A small image denoising autoencoder, trained from scratch.
Model: 11.8M parameters, encoder norm layernorm, encoder activation gelu_tanh, encoder patch size [4, 4], decoder norm batchnorm.
Training: adam_atan2 at rate 0.0012, 13000 steps, batches of 128.
Data: trained on small charts drawn from random numbers, 203450 training examples.
Rows from block 0 of the decoder of a small image denoising autoencoder, named by matrix and row number. Each number is 200 + 20 x the weight over its row's rms, rounded and kept within 0 to 999. All counts start at 0.
After each channel's rows are labels from the 100 images, of 14976, where the channel reaches its highest value: "peak at" is the part of the image that holds the peak. Only what is clearly more common there than usual is listed. The data: small charts drawn from random numbers.
# conv: 3x3 conv (decoder.mid.0.conv.weight, 96x96x3x3, each kernel summed), inputs 0-95

conv.64,203,184,232,186,174,179,187,207,225,192,223,187,219,199,178,196,207,243,216,200,190,204,216,209,213,165,185,197,217,246,220,202,189,206,229,170,211,221,211,161,189,204,178,220,202,199,189,203,217,195,201,197,201,195,192,215,168,218,203,173,237,176,151,162,202,228,209,185,192,224,191,213,184,182,200,215,236,229,212,238,202,172,198,197,214,189,220,160,216,217,225,207,225,227,188,200
peak at: top right

conv.49,234,194,258,161,225,199,203,203,217,225,165,202,157,179,184,211,218,219,199,200,194,181,203,208,159,218,190,234,228,217,198,191,198,172,164,230,174,175,230,188,202,197,220,223,160,208,169,195,202,185,225,185,206,192,203,179,209,197,196,206,207,219,132,204,209,192,203,221,208,176,203,219,186,204,208,196,217,221,217,194,217,180,218,209,193,186,174,210,214,201,193,208,205,199,190,193
peak at: bottom left

conv.80,157,206,237,217,207,209,204,182,160,171,203,182,216,216,210,182,213,198,178,196,207,187,159,186,196,223,206,193,203,216,182,195,191,199,221,184,194,244,177,208,238,197,208,191,219,206,215,188,207,189,199,207,209,194,211,195,174,156,197,180,201,186,126,218,203,201,213,170,210,191,187,195,191,172,206,217,230,241,174,189,220,216,190,195,212,175,162,193,194,195,228,210,176,197,177,218
peak at: top left

conv.19,210,179,217,201,184,182,192,225,231,219,188,193,201,181,203,195,214,246,208,202,217,188,206,216,234,223,220,208,212,198,203,204,186,219,239,171,212,210,210,206,179,195,194,238,239,202,219,195,214,196,205,175,200,183,199,191,206,194,233,190,238,150,149,173,210,193,199,209,196,217,243,206,221,208,216,194,217,186,216,228,220,195,202,213,178,176,187,148,213,218,181,222,196,227,174,192
peak at: middle left

conv.8,195,195,211,202,203,195,194,195,203,218,189,200,216,212,195,197,204,218,198,176,202,209,189,200,199,180,197,210,199,206,196,199,198,197,201,190,183,193,204,190,218,208,196,190,197,190,192,201,198,207,198,199,175,183,199,202,191,128,191,193,204,218,232,197,212,199,198,207,181,207,196,210,192,201,210,215,210,190,200,210,198,205,198,193,200,209,192,199,195,207,210,199,191,196,43,210
peak at: bottom centre; bottom left

conv.48,199,192,158,204,224,193,211,212,210,265,208,205,218,195,199,206,214,178,181,197,181,196,179,193,178,165,209,200,204,208,196,203,188,214,186,197,173,198,198,183,216,254,206,191,178,206,193,217,184,196,209,204,204,193,189,219,146,223,218,211,237,197,184,217,192,193,172,200,205,215,185,188,213,194,202,187,224,184,218,208,283,182,203,166,206,216,200,225,192,202,194,172,226,174,202,206
peak at: bottom centre; bottom right

conv.0,210,207,209,172,214,209,174,201,208,214,180,176,209,197,196,184,196,214,200,206,216,189,218,196,169,197,227,253,227,197,209,189,182,197,200,196,200,187,179,224,179,158,213,175,176,212,203,204,216,184,233,199,112,205,213,234,195,194,185,201,211,217,196,218,219,205,257,210,224,207,209,182,221,193,177,217,206,202,213,208,237,207,183,164,185,196,185,227,184,194,184,199,192,201,183,189
peak at: bottom centre

conv.66,204,210,126,179,214,210,215,197,182,164,215,183,193,175,216,140,196,203,226,198,212,195,223,174,209,195,209,196,241,216,194,173,202,211,219,222,198,210,195,205,216,186,209,267,174,189,204,204,199,194,196,223,200,202,212,212,168,197,200,188,235,215,180,181,195,205,180,197,213,189,207,193,185,209,218,214,247,217,187,200,213,223,205,161,225,178,172,210,205,200,183,204,202,198,185,204
peak at: middle left; bottom left

conv.95,207,189,193,202,167,194,214,196,199,253,209,230,197,193,194,190,224,181,268,232,189,184,217,212,180,189,198,202,212,184,197,204,169,168,197,207,211,182,205,185,192,249,189,214,160,198,176,189,163,196,190,199,221,192,180,191,198,176,197,192,236,189,174,208,202,184,228,201,205,192,213,218,189,190,235,200,225,194,202,166,184,166,197,190,206,181,227,182,178,188,184,178,168,180,218,220
peak at: bottom centre; bottom right

conv.73,188,200,227,216,209,208,207,217,188,221,192,181,225,254,211,235,237,236,207,201,215,201,200,223,239,195,196,204,184,206,195,222,216,220,214,205,197,222,212,192,216,202,220,194,169,204,188,195,227,205,211,197,176,200,177,213,177,151,199,206,229,195,201,216,189,223,179,210,214,199,230,188,188,199,278,224,190,207,190,212,189,184,236,171,187,201,224,194,214,203,188,201,195,177,159,202
peak at: top right

conv.44,200,188,213,199,225,195,193,206,191,220,196,195,189,198,206,186,205,227,199,111,182,203,196,186,171,205,199,196,224,232,191,206,206,201,198,178,191,211,206,198,194,218,197,179,212,207,187,192,223,262,206,200,234,209,216,205,199,140,202,187,220,212,235,195,210,212,157,193,198,174,211,211,197,201,209,212,214,201,190,203,174,217,207,196,225,214,194,178,191,194,208,211,206,187,132,209
peak at: middle left

conv.54,190,214,233,203,229,219,202,193,218,209,214,191,170,204,211,181,225,192,202,237,207,206,224,216,201,189,203,200,208,181,201,204,208,191,200,222,215,189,190,162,201,193,208,208,188,214,194,194,194,217,188,197,324,188,177,186,193,221,180,188,184,188,184,172,220,198,144,192,198,189,185,215,182,195,195,204,196,206,190,198,179,180,192,189,205,200,211,197,222,219,196,230,191,191,196,199
peak at: centre

conv.38,202,209,215,196,193,176,213,193,210,185,190,217,198,196,220,229,203,208,168,223,204,213,204,206,183,177,183,207,197,168,230,203,214,218,196,202,187,214,202,189,193,201,192,168,209,195,180,195,178,186,183,217,182,147,179,187,202,239,188,198,211,231,153,217,199,211,108,247,196,205,186,194,194,184,194,207,219,204,193,222,227,210,198,197,206,196,170,199,196,208,226,227,201,216,233,217
peak at: bottom left

conv.39,217,191,185,193,180,197,199,223,204,220,192,179,173,213,207,190,192,219,190,202,180,203,176,195,208,190,186,195,172,204,203,217,190,172,193,182,196,151,195,220,202,221,193,215,203,168,198,180,209,197,213,206,189,194,203,193,220,189,223,187,243,224,202,200,207,225,168,206,216,227,207,195,212,183,238,228,241,179,222,209,276,205,207,143,218,204,207,190,201,183,238,165,212,210,196,179
peak at: bottom centre

conv.94,198,214,190,200,222,200,199,217,179,181,192,190,170,200,192,185,185,251,208,292,205,196,218,192,185,200,202,205,222,224,201,211,201,222,197,188,204,206,194,195,207,219,177,204,190,201,195,201,229,213,201,217,156,195,218,212,194,193,186,186,200,208,171,200,211,209,191,216,210,199,208,214,205,205,183,207,210,200,202,221,201,230,227,163,221,224,206,212,185,186,171,207,181,194,285,189
peak at: middle left

conv.68,217,220,217,204,212,188,208,214,206,211,197,184,202,187,206,200,204,210,180,198,200,194,210,220,196,173,195,208,206,196,186,203,197,221,188,194,186,207,205,174,248,224,196,197,194,218,223,221,200,187,214,192,193,194,184,224,173,84,187,174,152,201,224,196,199,204,179,194,203,184,213,230,188,182,180,208,216,207,201,222,256,219,212,196,204,215,189,205,201,187,210,167,204,204,200,199
peak at: bottom centre; bottom right

conv.82,205,185,193,190,185,202,207,192,191,218,188,201,221,191,214,191,240,260,204,202,217,211,181,194,170,181,190,216,198,183,198,201,190,214,218,199,195,240,197,267,219,186,208,206,207,193,217,203,211,194,218,225,206,188,212,205,237,211,210,196,231,174,165,229,162,182,225,193,222,222,224,209,204,214,207,191,181,212,230,180,236,205,211,205,191,210,163,230,200,176,150,184,205,198,187,199
peak at: centre

conv.15,198,188,201,200,201,202,198,203,204,229,199,200,229,195,200,211,195,180,207,202,197,208,191,195,201,203,197,207,214,221,201,195,198,178,202,190,207,213,194,213,187,210,194,175,212,203,196,187,195,199,192,197,229,197,208,195,211,127,202,195,225,205,239,201,210,197,204,205,199,201,199,198,199,203,212,197,207,202,195,196,183,194,196,217,195,198,169,200,204,201,205,214,198,207,347,200
peak at: bottom right

conv.89,200,205,192,201,193,218,209,194,199,195,211,204,233,185,186,211,231,200,207,294,213,185,218,212,227,209,194,199,199,210,193,192,194,182,187,213,204,244,209,216,179,194,202,175,204,189,198,211,181,125,220,208,193,157,188,182,203,224,191,191,212,192,188,208,214,194,153,192,192,199,201,205,181,223,238,192,178,222,183,203,191,176,204,215,211,173,183,208,197,207,179,226,195,194,213,210
peak at: bottom left; middle left

conv.57,190,206,209,208,201,205,197,202,187,196,209,192,198,207,192,188,203,202,213,379,209,201,199,205,191,197,197,200,198,210,202,193,203,208,196,205,209,206,202,198,190,187,207,204,191,211,178,187,210,216,199,201,212,192,195,199,202,204,200,209,196,198,204,190,204,199,195,199,192,195,202,202,207,207,215,206,192,197,209,198,193,187,209,195,203,188,196,187,202,209,191,199,192,204,170,195
peak at: bottom left

conv.24,203,175,173,207,190,221,188,183,192,202,202,210,199,207,179,204,201,172,202,200,183,194,189,204,199,218,195,190,176,198,199,189,202,189,205,199,199,180,214,221,156,175,183,202,206,171,168,181,201,208,183,211,204,214,214,201,229,297,211,220,235,205,168,191,211,196,221,187,188,194,182,187,225,214,241,187,174,181,215,160,151,188,177,185,198,188,212,178,206,216,183,225,193,189,189,201
peak at: bottom right

conv.47,202,196,196,185,200,197,188,197,204,209,197,206,207,193,202,220,206,198,197,26,199,199,211,202,202,195,199,201,202,193,198,204,189,186,211,185,194,204,197,205,199,218,190,186,211,192,208,206,191,179,208,207,187,201,215,204,199,177,194,189,222,203,203,213,189,199,222,205,210,200,199,200,191,199,196,201,207,207,186,197,200,206,195,216,202,208,192,210,196,186,204,214,197,201,218,210
peak at: bottom left

conv.23,219,174,222,185,203,208,201,189,199,164,192,196,240,189,205,215,220,249,213,201,184,193,212,213,188,213,189,230,178,217,228,167,216,203,221,193,189,182,194,167,238,220,208,168,197,202,171,193,204,193,175,202,201,186,212,210,194,212,199,186,225,176,117,194,197,194,225,181,194,186,216,232,209,193,220,221,197,222,214,190,203,167,197,182,225,200,176,191,214,215,206,175,206,228,171,193
peak at: top right

conv.32,172,193,218,174,219,217,199,179,224,189,214,233,218,162,195,212,223,247,181,206,193,205,218,205,223,186,189,182,192,148,202,226,202,209,187,203,215,174,187,181,213,208,171,172,221,180,192,215,156,195,207,200,197,151,181,187,196,201,223,199,212,210,156,172,199,192,191,225,204,185,209,164,233,219,177,181,156,195,208,176,184,225,197,199,175,199,208,202,203,202,208,223,209,191,195,226
peak at: top left